Weights of a small masked spectrogram model.
Training: 20600 steps, batches of 256.
Data: trained on notes from a synthesiser with random patches, 78125 training examples, 67.5 epochs.
Rows from block 0 of the decoder of a small masked spectrogram model, named by matrix and row number. Rows with one number belong to one neuron. Each number is 500 + 25 x the weight over its row's rms, rounded and kept within 0 to 999. All counts start at 0. Numbers have three digits each. After the name is the row's rms in percent of the matrix's.
Before each neuron's rows are labels from the 100 clips, of 14848, where the neuron reaches its highest value: "top examples" is what is common among them. Only what is clearly more common there than usual is listed. The data: notes from a synthesiser with random patches.
# fc1: MLP up (decoder.0.mlp.fc1.weight, 384x192), inputs 0-47
# fc2: MLP down (decoder.0.mlp.fc2.weight, 192x384, transposed), outputs 0-47

top examples: bass register; square; oscillator: triangle
fc1.147 106:504502505502486483474515499527484513496498501516517526509507474499512488497474478496543502477494554472492445505490501530496464495528502470462429
fc2.147 100:503538526516523487496463517489477496541482516456534584439500513504472469487495459536530481526528510465482520517509516535520530479433521537491476

top examples: notch; filter closing; noise
fc1.289 128:503490489497487480505506488527492517488484493494489499497545481513517524482500542493508488493459504501521464514487489515484509486530537515477517
fc2.289 161:500495499465530502494481525484545511500472448536455454533470508507512502513509499474524502486481485507488465543474508536502515501512489516479576

top examples: pad; bass register; oscillator: triangle
fc1.365 098:529479505500491509519475528499478513522520472483475528455508490526481496556461492529497467493559496475438513458498493424495478545487488501485494
fc2.365 089:530493518497530477501495484477516522527508480490486505502486479495515482537495469483500483502482458457510557488481516474460494529478544499532540

top examples: pad
fc1.114 110:515532490535490513462568470468535468486524526529455493517478545509525451558508477517582495516490487453476521481500517503527531496561518496505529
fc2.114 127:548557454482477515491520484478539510491526513460492539505472473490497451480487480519528479516469521508494485519521503476541489519492499537486519

top examples: pitch class: D#
fc1.152 026:491526504540500507534478510501512500534507506454479507546478503539483505504462496515546489482490539466536476478525521476539468495513523455431486
fc2.152 019:506507477481514495502508520506526535531468470517485531459529546495483489513511472460450521497527508509511506497511500525503510465518479521493488

top examples: swell
fc1.90 051:467524488505475528449507560466493543517499490472465513517550517506484493483457489517524519491524547530504507522500507523511504501495501499495506
fc2.90 083:501535501467477489474501494506523499493485491522512523485485495455518522552500478468539457513503521509506475515511504506536497474558479476546494

top examples: pad; noise
fc1.139 065:526496471508495538474510492505494486499507499492516475475554447535499456541457500518484527464471520473452503492450522528495501498482466504492499
fc2.139 064:478525523524528502511503500505497541504554475513475470507483513512528494481521501446500485483513513493497467508476511515533500495496496512575505

top examples: pitch class: G#; pitch class: C
fc1.181 015:594495493501432500505513507473479531487532494505497531485501476509496483486500463511488451494520551521512518532481536511554516518488537514481520
fc2.181 015:513501468501527492487502526498495532499494511470451502469463492471513479495468500502473470500491538494512491482513511498516494502539555493505483

top examples: hard sync; pitch class: F
fc1.221 038:601435459512523514568548499487458522531534495510468467484480497494486534492508525522490497499519492540491492503497470503505488500498494492473492
fc2.221 068:485547517513563514516479481529501501522476498488450524477540510481472510475492535537493564481499484504509525492505489529501495501532485490482500

top examples: pitch class: G; oscillator: detuned saws
fc1.268 066:505510524497464489499502493497508509506505497532491494487498493474487536526516502505459476524527494478502523534486441513494455507538503437461443
fc2.268 062:483493511506488495475487510527487490541496475521528486500482501480510546540496501510456482513524514483481522473501523524508516502501520505529491

top examples: pitch class: B
fc1.131 068:494487503504496504512528491520496521479536499514499548464529489494507547460537516484490491549508490515476470503509547515524528466494496539548484
fc2.131 053:501504518497521516468489443504534505505467484503512524503489451478500495495515500489499497496549451500473504513508484469511509503476533522496520

top examples: pitch class: D
fc1.125 031:426485541584445481468486578504496520507476465484477513524514474518517475522475512494474503532509493496525520496517502508490478487507526498498503
fc2.125 065:470487499470535474511484516509536516501537529517525493496517484466536498501497528519525462506494479490484469455481500508543506509495521532520501

top examples: pluck; pitch class: B
fc1.326 031:436445428444457443480456472481480441477457487494483482511490484484485497497499480527465469453516504506463485464470542462534526529530487469503499
fc2.326 055:506536535519548500494488492499502475500544470505497486517512496506476539494473475476514498456543514491480507557476529543536546501498501459507480

top examples: pluck; triangle
fc1.212 094:517483497520509503500503521466526485516501495508519531507511481486512528528489524461507501501463465454500499488501536508518495503483536438501515
fc2.212 099:511542511522486489500486500480493528494488490496486499503497519468469460540451499494445452512476534495486514498509468498465489531510502507430472

top examples: glide
fc1.275 114:500499507484501501499509510500505499508522494465514526476513504471500472522492473551582486453510517472522487516540518497536497428492544502485499
fc2.275 117:494481515468508487528494529490501487492514475560527468553505514501502525521539514484455533499493504475521509496523529452488523556521470487500498

top examples: filter opening; pluck; resonance
fc1.108 099:516496501477507512490484500478477479516480503507488463494570506497512495538482501512505477470520499504487515529521501521516486537498524489467500
fc2.108 077:513499518486494471529508530495506523515513535454546495515430496522537494478486464476487511514487502499509564477488508512480485513501483493537486

top examples: pitch class: F#; glide; triangle; square
fc1.118 049:495501515513522526505518513514489500479524495523475486539530474500504513542477479515502491508517506526541525597522507490499458454499529487458530
fc2.118 060:519484549515458492492497490527494523519485492508455480509515472535473503515517498481441465512541496543518526508418522455473540458516542516504540

top examples: filter wobble; resonance
fc1.214 079:453524479538501510512494495524495531454477477520479506528511512488473470498497532509472505484540488537486474512515520473447422496542457540496498
fc2.214 078:512499474532505503514479455510469467502492502535532514487473468489510468534505499524509482524477481486500469489509527504501523485463553490505522

top examples: pitch class: F#; hard sync
fc1.47 048:468566482505488549490456507508497544495516487495473502490541493481497521512488527516518525485475469491493498545505500475526499509465517536489508
fc2.47 067:485467505501504489490513509501487488509502553493526533516488476458537518524500469519510470469503508502537507481497525497506500508492502520511515

top examples: text has "register"; text has "bass"; hard sync
fc1.241 110:503505481468514487510532500536522557555560521504534464502487452515504497492514521507453468450475484488519467499520522526490486504502515480475490
fc2.241 119:466479494487493474533531555572567535529531547528509555539526524462499484497524486518527518513515475499512503494509487474499500471472492490525485

top examples: pitch class: F#; text has "register"; detuned saws
fc1.222 100:500495494500507505501495505508487520461513486507479468506488483507516528533514512499517483514456521514490446534539425491477472489544505490483546
fc2.222 094:513501505498482485510493489501490512497502481519545512502497514498522531467525473516517523497472498518515486501497466478441478475514504523516519

top examples: filter wobble; resonance; noise
fc1.169 066:520565495433439517534565521517447468466484458477477501540516517522491521488526502485513528500518535504540501501513469498523474512517472491516476
fc2.169 101:488465497540550499516545485467493502540485512533498507552483482467489500465483521490543545453563495536457490469451517510474531502477488522486477

top examples: pitch class: F; square; triangle
fc1.56 050:483475519564480462531524498490500550518526504493498451477512471514480498509498508507499522473591519506506497471466487498557496487510490500496518
fc2.56 059:491537489448488514518449460490543490471507507491474503497495517463488487458507519524522488521494509499486494481456492528535504490550491515447479

top examples: filter wobble; pluck; resonance
fc1.117 071:479484509525502509525531495506497516498507541507498506507486547504479501538519563461504526495491494496466520468521501532518499518499526537529483
fc2.117 055:520492524510489522549471503539467522520478491522468465521513486498454485501460518491505490501485530537479502491464490495542463479519474555498498

top examples: pluck; bass register; pitch class: A#
fc1.310 109:490496519502513500507500476465504524502498518505487505510495478523491494502504488504528487519505517520477493503495530517471469553516516469498478
fc2.310 083:513488490507501509515475517493514518498480508507474494507490495513454500473466491498476501468443532528520500495478514497533490522519511501472548

top examples: noise; filter closing; filter: band-pass
fc1.183 092:525546517491477480447468474509529502509515535501491509501541471496526499509474492491540494508551476481509462474559503490512534543472486513502526
fc2.183 102:513515510503549518519520503548491502523521510535505536555519511506480491504469552488537549469530497513507499499504519471488527526519490492493525

top examples: swell; noise
fc1.103 136:501506499495494507498526512469507541471512482488551480525537527486487508518490464489483494488485533470499512489490486462507487486531444556501471
fc2.103 093:521519483519495547477524508464511550524485511475504550464469519420489484497490493500529495497554565545479476454508476505530465479507479516472483

top examples: envelope: pad; filter wobble; pitch class: A; pitch class: F
fc1.209 036:477551453554522461542500438492547534482481469515544522504528512514472485505525491509522491467506497472470496488466492543490486491511487468509476
fc2.209 071:511481505493501508514478505549486498504532515490507526498477492491490516506506535526507518474523553496496514481527472522524515508486479454471489

top examples: filter wobble; hard sync
fc1.170 114:505526506503476459465454422482461518544541540553564509514492504558522489489511504472476499450497479464556451505498511494483456518514519478484495
fc2.170 122:482489493468486486465444452469524472493549490534528501538533518469495511442484525508540507536487510549518520501489509478485514502478506511516522

top examples: bass register; pitch class: A
fc1.366 060:492536578480477473439530464470460526484467464497495507519519501491526477516517476555491508503509515493485496523530464500503491494525535499469485
fc2.366 085:524452428489529515499512521486478479489524531543519503492545468449508518521522513454522490485496479517502503481488489536501501524541480484473488

top examples: tremolo; filter motion: fixed filter
fc1.136 095:556555482544464541505455536519456493545505455493493525509505551540507504496471501488530496499493516505483488454465489469505479513503510482515535
fc2.136 101:592574466535491515508460497447490522525514470470486477480471471507491509463486491472515469487508533536503501504534519469487528513480485488489501

top examples: bass register; pitch class: B; hard sync
fc1.247 128:505512505511503495504482490498498507520507502517506496516503497505525488509488487504495551509506529484483485490460520479522471558478506504524485
fc2.247 121:510502506499496506489507501512491531527515482516488503511501494489546466509491475526492557503501530483547501514465476494514476521514507530500493

top examples: bass register; pluck; oscillator: triangle
fc1.50 120:502499489502490489479500509518487514494479514498495492516511468516478494501507509521551496471464518472518483532505464522489471503508520526456436
fc2.50 131:488517528486531506522456498491457464502512519466516544455452508499487494506498493491531536505481514478513533522516483514503513497526516488480513

top examples: pitch class: A; glide; triangle; square
fc1.383 097:508498498506512488499523505494497504456539544493477505505518499469483527497476487526483497497474536496513468486537508495537469466522492517500485
fc2.383 124:497489503522498479479540502484464522485519486482490515523504498490495523475534482525475474512537480464489482487537476492501474518491500505538496

top examples: gate
fc1.96 098:500521506510485477494496496521508522506550476468515517558514486479493483485487527469563506524471491527528467510470517494537471463540562519538521
fc2.96 089:490480483481533507502498507499491509494482487517522483469488483525529507544532512523492470497515517540517545512512531526496513475504506523541473

top examples: pluck
fc1.77 066:495487510472536469517473548491527505516521537492494508487535529488473507502493464495512482490508475526521536466487497550507535497517454498471515
fc2.77 054:500538501515481528479555503558498526526500494482469489526461475491460480545543498464503490480515513497505542453458514484512478500534505458509478

top examples: pitch class: A#; pitch class: G#
fc1.58 038:510521506464513495485491507508537487455512520508476481480457435475487499462456534539487476548526533501459476526461518491496502491537493462455485
fc2.58 039:483472506564500521499506530519466496484498507538496506517485512478486522451465504495546521463520566497519510459478507513500519514478490468500474

top examples: pitch class: A; hard sync
fc1.168 022:475503493509514499511529498518529497535491468474548495488462474514494477518536500514488542480505499541470571450538458503484527507492518509476477
fc2.168 021:477507533495496517526471510493479526498485493517505518480527519498482513472489468498532498502485522497478509525481488467562493506545502491502457

top examples: pitch class: A#
fc1.239 044:502504492486482516514517500491472523487502505497488445480553551480468478490495509507518490454493477509508480491552459508508548533478524554512442
fc2.239 037:514556469514469533466493481509542529490466481499524487494456532464517515539493496460534474497518479520495471491531534514527505471522481470527475

top examples: text has "register"; text has "bass"; hard sync
fc1.165 119:500500510508504499504485478496489515484515517497509494507513466504474479483519487476556548541503493469540488476518495537521508495523480526467486
fc2.165 114:498493517531525497502469497480480491496495502525535529488506456516435443509494491547491504510504523434450510464469505492511504530481484558478455

top examples: inharmonic FM; pitch class: F#
fc1.172 077:477520491519479498508502493522477499509514487534517519549443513488478503523495487478530496518507542473468487478555458442526478484504520497528531
fc2.172 066:470547457541473518534486510513533493501526486536482530548468507513499488478549498490470499518506442474498506511513456508506473486501530487500474

top examples: pluck; bass register; oscillator: triangle
fc1.63 104:485484498531509487473484498469497497501522498509485488479525501489493516433524449527508521491487504512510469533487512507512497450477483541487520
fc2.63 111:502502476523485525521503491502471487511488474464477520457509470454476464508506467502504488479496508512489448496484557490490501476493501532457542

top examples: pitch class: D#; hard sync
fc1.327 110:484499487499482481514537497520497535498514493527502518510519495508515483502512463501517502548488548474480476451516516493462447495504565473527516
fc2.327 096:493485519506525475499482480536497479517509487526479555517490513507487486490526477503497488508526502475530490453470521506507458473469512486509506

top examples: echo; envelope: pad; harmonic FM
fc1.299 123:493520504481514497506540507497515481499507482517479522540484500492515505503508541492530532509476513437497469462483476486533540485545504499515519
fc2.299 129:518511501504522518501493542528515535503537571529516525508479533504479477460474499541508507507502491504510515511508443457490470508500499556472487

top examples: vibrato; hard sync; pitch class: A#
fc1.48 062:524509508531514494493503509539521500522484494517480539544492488521538502518510493503517507528492517518529510473479528511504484499472481544479511
fc2.48 049:509538479496506525521468501493512526517494519517500528517530481487458514462513515530540527511553526494515493491482493541514512532511459511476484

top examples: pluck; hard sync
fc1.251 076:486457510528530515478479490523493514499504507522472495512507518490546508501474497474538538531547504499489474471541455474479506502505525511483540
fc2.251 054:400534475509501495527493498514467547491530511559490479551488528490507522496507530487520531483502489475528489483478539481474478510530530490482507

top examples: bass register; pitch class: A; pitch class: A#
fc1.368 101:542489479494505508523478485532496502486498529491496486532477505486463518482515494531513452519480516484490507511459530468504506501526535506427481
fc2.368 064:492513522512535528481466565601500502496507550506457508518529511468507511486451454523490528510517525521503490514471484518534524482496524503487501

top examples: filter opening; resonance; noise
fc1.17 123:506524505491518487473471491492498526530531562503525471506503467523512499507460436505469449464488513465491457471469503519546535533493521524456497
fc2.17 128:493492535509477504501539502493482515503487509511480578543502526532476500509485514485504490530498465525474529492487494466497486480518438473497462

top examples: tremolo; swell; bass register
fc1.37 070:504506509528524436521524486490509506509490491494485510514471504495519460516497510496515515503548521487468489499545498471480481545513487514501463
fc2.37 069:527493516511513498514482504506465471516514501527518505499471507496488502460485523481533552499535527537497497496463488550510543475509485497477507

top examples: high-pass; detuned saws
fc1.342 042:529456510501483554538472499529517514463515502532505475540492453512475455486542538481495518469517496522557527494517462470502486506485527515486500
fc2.342 032:462528467517594451490503501549504476513474508506471483479508544460473487499511493520484507483500501503467525496494502482506539494537482494481509

top examples: vibrato; inharmonic FM
fc1.65 020:543527396505514489494515498500514498491505517525457483527495499521498466497548461468504541488452521477477517517502508480513428459502495487515495
fc2.65 017:509509436530486503498492481502509492473473512446536540509535509436470508498548466501496480489469515487505475484488501498479515491466506491490505

top examples: tremolo; saw
fc1.36 147:501490501500519529485514492495465504504476451507504508491514468543494471515508492535509490519480499497488494506551523487504530491499491509490487
fc2.36 134:505494475454480510531500525495456500464503469459532513515516429548521512520481506473473490476496467543516485491538481528489484514486500483509463

top examples: hard sync
fc1.357 058:495492537496452519554527464454489536539527514500488462468456516487503493505486509473530514472507531511520482487528561544499490470509495482498475
fc2.357 096:488477479473537545484454498528495476507492512477456536463512507450508512471478499501536516484518502522517500457449482479513494499524468488454494

top examples: pitch class: G#; pitch class: A
fc1.156 063:502502491522478505507511506507487509502535503481503509558502475482491517499522506463489492509500486499419506496466485530524524455510549460477506
fc2.156 056:478489534503530513501522521508517539551514502500483488491485505473525475510471500521490484493522479500484509501484494506492514516440514505546502

top examples: bass register; pluck; oscillator: detuned saws
fc1.20 121:488507477519522504492508494535493513477486537503485527489518482520512490527462473519565476496485522514497535552512461468472475491540527485483495
fc2.20 096:509516486518508490518492459504538513472532466515492485521488493489494508548476478524562477508522541503489554491447510546524509497516506516466513

top examples: text has "pass"; filter opening; resonance
fc1.377 167:500504508502493502487473466498485501495490503500462479511550485488526475529507485515509488499478539521520496500545503468516496492492501468516535
fc2.377 139:509485485513527526517463500485532494483529510533484495536467509544514497493523519490473512490473426506493497466470475521527490506475485512519485

top examples: pitch class: G; square
fc1.232 076:500502505503509509484511506500507495481514512524509477492523537501469511523461501506501518521523503533495438474478509454504468463532512542515494
fc2.232 071:515511478476506488538509462502495509519483464487510509519506492521503516514496503541529519474515467497508489469445526468494522500497511506535525

top examples: pitch class: A; swell; detuned saws
fc1.75 124:491500499503487493520518494491508498507491490509537526515526470496508496519485519465557507479505506488471493472502479492527516522513513489478405
fc2.75 137:479493501478509520514493514468502459475525499539507565430453542498533488506462521512495472488515519473519543500478494490510517465511512490497482

top examples: echo; low-pass; triangle
fc1.300 133:502496511518486501504506489484490493528503499520488483502506489468480493514511510488525471482468485428468525456479511496533518512496512531507543
fc2.300 136:499512485496504500495502531482499511519496509540480494473482517498517508487484496517500468492503513515511486452475522521505544501493532467470508

top examples: pad
fc1.259 120:515468530479540492479547496514494517550476504468483555509513474506490492477485508506518504505561532496512488479492507464492483526479507496518497
fc2.259 104:471487506506486514471553508466516525491528500493519498524503513462497522488471481463528497507525537511502520480489516521518514507545495508506476

top examples: glide; square
fc1.21 012:479436515496499509490512542491529494530460535528493534515493498549507498512465462539504516492507506437506503480540510510457516492504473544466484
fc2.21 012:496440492515494525509500526496449488514525476454551453524452504526560524506482481512481467528462491530535494505515492482528482535468478495453515

top examples: pitch class: D
fc1.150 111:494501495505495499500517474494513495505482506494529495518497482510474489504527501482565482526518492508473477477479485527522496599494497490501447
fc2.150 124:489491489491528530497512488494514483532495520482522504464476515523504497503489487510512465564495519472506500465484479501531508514505503459475488

top examples: gate; square
fc1.359 051:514498512500469466469541505488537527435484493509491510531514510475487518472480531527478482484515417477520515501530480466543532472523508463514470
fc2.359 046:486490510526490528515494522492482509529513535497523482536479512467491498502507524488554497525511499489505508460487542517530568506501488477468498

top examples: noise; tremolo
fc1.242 122:501490521505478500492527521502485501467515509507479482476534485503489519453494484496497529495485572506476464484486557482536486531450490553494499
fc2.242 114:496497515511522513485461541479486468500516446521482529483437519534513508475494486526492482494506566534499474462463546499460475495503504511483496

top examples: inharmonic FM; oscillator: harmonic FM; pitch class: E
fc1.337 045:508489493502505516492504504500502524523481501501510507489503503501483497510485525532505535460504475492476516501464471482526485516488524547505514
fc2.337 041:501465508491497478503492521466473544505475522500502532507486515574465551505473557489486531492518476520501524507488484497538505499480508485487513

top examples: harmonic FM
fc1.86 025:478543483483474518495491506525472512524509525489498497503516509489541477518513471532476552470515524472521533459497470470526496501552514511477472
fc2.86 024:465515514487498488525485552540488430540514556539494478486488447499469514515518478488494530469472469530497473508481503480500496512485497496528489

top examples: tremolo; pluck
fc1.272 062:492522505541482522472523495494488514510497495510484513476495546520506466510503488490550518509498554516495499492493462496506494455466472517508522
fc2.272 066:513537474471466483515525508497534506483537526497469508490474517437491482473514498450525512505522520537508507513517482510509480526500490499509492

top examples: pluck
fc1.354 103:491504516516490498500527504469478513485526463491450500507518490478523470463509454500532520473474499481490465486473536524536506499464486487494520
fc2.354 095:488551500480491488464492508481543453548514524472475483494461540528467510473498482512505453459503534443505471543492540480492528487474502503468499

top examples: pad; drive; filter: no filter; noise
fc1.195 116:499490505501478503509501504497497514497480521464453539509493520448489474523524510520538497493496533502447510457483517509572466481543468510510496
fc2.195 116:516520510506497524498507520485538492484485503492523461515517485566519505534491488456491494466479519444501490567509447483512494508510502487521495

top examples: pad; hard sync
fc1.166 124:518497502515501521473506486464506527484441481510495489481477526548502507539437463471411473472529528520535501499491549539479509501502508502481467
fc2.166 089:493493513495489513492487483482468465480554496530526471518511490513496508483495493498567481535504452519503447484485549484510510520488544512532539

top examples: hard sync; pitch class: G
fc1.324 125:496493487509494500497522485495526524491501551528506505494505512510537488501479500462488488496497520493478504490493553509515483494509437519501535
fc2.324 117:501498473512513492493511476496533482504504473517474427515475505524510533525477506460505488509491495521529493465499484493487457470537505511522525

top examples: inharmonic FM
fc1.66 084:508494487500502505512520534525519520503475535473531489515507519491485492535532463475519517514496455487497506526505484471498491513519475487475465
fc2.66 059:504478522513523527495519451488561489490498534526517506533446497517488547459517480482498527513551476536548508497461498480500510504494519472511495

top examples: square
fc1.185 064:508519531522493511507495537500512507496483498524513462492536498484503503500472511506482464527478462511473486475496456562472476534488541477534490
fc2.185 063:502462472515486486488516471495533491518519533524493497485498528482494495458482477496561442505546517486504481463487496495515541509487501508479512

top examples: hard sync
fc1.64 123:494504486512520484500515477530481512500443518515506494535514503481475493518509540424494561490506495528531499504481496516534492532460488526452475
fc2.64 116:506476492500523500514467519522458487541492463540535518530476501508473461530507536473470491466486525478465557490535511514496490507478482459482474

top examples: filter wobble; resonance; text has "register"; text has "bass"
fc1.374 107:524506485465488512485513509510497508484521505493479505528519500478543479517482510497498506457514481531541520507545519443480456532488482531504447
fc2.374 095:490522498474514509506483486515497526496514457528485537548524517488427465545465468505542489486511519471489513537474525490473488530481505508536528

top examples: tremolo; pluck; noise
fc1.376 077:504481527512543502453527534503484495544494476471497502482517490512516463515501485508497514475486513476448477497507545465491512514470539463460504
fc2.376 072:537503501488461468460449482481549463502468563521452483488463484540512507482522495471521478486513534490484476526476469506469527506509537473501522

top examples: filter wobble; band-pass
fc1.308 091:360489506517500512503486532517508481496527505494504478507501526480481506484548511501498526486498512494493526554481517485458493494515486495506493
fc2.308 063:643469490535510525480526504550524494512523496486470506504452535496481494537457475526534503502481485527483513470500478508517472513495516518490485

top examples: pitch class: G#; square
fc1.206 075:461508496526493528504492504501509512492504492475515505541516513498514502509526500536529518501509508502517475472446492475496466544491513518430478
fc2.206 063:452532512476463479509460502476466536478489495567525497528505480491488522484497520479499485546524502477483497540494513499506562503496471487510535

top examples: pitch class: E; glide; triangle; square
fc1.246 087:502493508507484505522489490494506504505506511520499530507514504512476503476447501496466518521489522494470496539546517501504493493470510478462473
fc2.246 115:501526498500488497502485485493507474533469468484472548502480467520495522486476460529485481503484472486513499506516530487497509555516504495471522

top examples: pitch class: A; gate
fc1.68 064:529469548465531501457507484513498506473511492505476495496531508503470460538498484494524493482469498523479555487505507483567497520501556492475485
fc2.68 064:493549484555478508519470505474508551494484510487480482489497499466483497453508499505517504472524479509522461486485501487520515498499499496515482

top examples: glide
fc1.129 085:494495490495481509492495509503494510509528493490497516482521498482496477517529484532554515490499495473501492507491507521503437537495487507481522
fc2.129 090:485480483503516498465519487480499515452479547504477494507495479540550445487533490503509468537519543539499452501546468504464530485483531477495505

top examples: pitch class: E
fc1.159 088:513510506513481491509505518486499497471508509528494545488529483482508522513487503469490511483531524515485517495471500515492493485469489516519428
fc2.159 081:503499513461484484484474508510509469510525515505509447478545486453557521453495489508538498482555500526505491493485550497445498509497497489512482

top examples: hard sync; pitch class: F
fc1.193 043:480481472461447447470455468471476474497475500463509494506495468487497489547466495495466514475476492513510529458463471463506528506512469467492495
fc2.193 074:501535532498532511504492466538511473522543486504489499528492520511450525512475487492535497463523506491468523524480526512510557497478509452508471

top examples: pitch class: A#; hard sync
fc1.202 113:494496504501490510499517487487505509510493504521518492491510515490478462494504509460540537525517482488441488468555478476506538537497506530489496
fc2.202 120:501492508524496513522509509503515503487472552530482496473501519498467488466506485489524516520496504504515480489486496474493541485490498500478499

top examples: noise; no filter; envelope: swell
fc1.371 113:502511499504490479471523506512515508498496514496452545514479485487525488491564473483465491467488488486513522504528467464499466455521463493551495
fc2.371 100:495491505517505520523466507477539519500496529461537474502524516491494530480477510511467535461502492458522493508514485491493531478532487492514534

top examples: pitch class: F; saw; detuned saws
fc1.283 057:503508493519471510512473493538515509491487540527501483497514510510486448474488520522495541487514516541523516519486468455505499483494512467478517
fc2.283 068:483498498502483517467504507484496468539548527497493499498493462511463509505512520504514515472551529506480508459495489525530501459463466486487547

top examples: glide; pitch class: B
fc1.304 121:509503505525496486487521508493484513483481498460498497531471494483494536524512511487474543518470508523459442526473488446520523498491523538490531
fc2.304 137:493494495507527507523481481466506503501488511529504514488508475529507435514531465419526498502475499451531501501486458468470475487531449503507509

top examples: vibrato
fc1.287 039:492513495492536456513517543476483482527519530525490507512532475532497496500450501525533482512527506528535453504514526529497464511501452519518492
fc2.287 045:493499529469472514503502471483535512470489475513479558500482513496497458528475560492505448481532537460492498471483531498496481527537512498521498

top examples: glide; hard sync
fc1.34 121:496495507514498490491534491503506504488497511499481475536505505481471496497498491484493532512551516504474538500513524527461468517505500494516524
fc2.34 140:493519527517519497495516513500479508514490508517490541470494522512522506449500443528472513500555552464472497485479529494481513549478520515479506

top examples: pad; noise; echo; drive
fc1.262 158:523498486509457518452530492481502530454455535543464457450472506542536495485479472452428474475504518489518497544496490524539478507537518528504521
fc2.262 135:504496479513499509492491460476491479512494488451545464524550513553488522475480469472444446523449481466507542528519513505455516496485504492556509

top examples: notch
fc1.316 041:533467439500521464523506532455504545458499533546476455492515512538502526474494454501475505487488494517498495485488478524517508488532538520507495
fc2.316 055:515496496525475517438572469525469531499497491494496495493453476524517510478511526521450496523488509513499490522502507497488472506490519519541463

top examples: pitch class: A; pitch class: B
fc1.237 034:528511466496473473518504487493525514469474527539516519505529482502461480497527537507495505466537461493489548505497502499555488507544516496491521
fc2.237 045:504520526480499502492501518522474503496542521510513531511472493490515519512455532490513514483531563515496510469495469505530523518482459460479473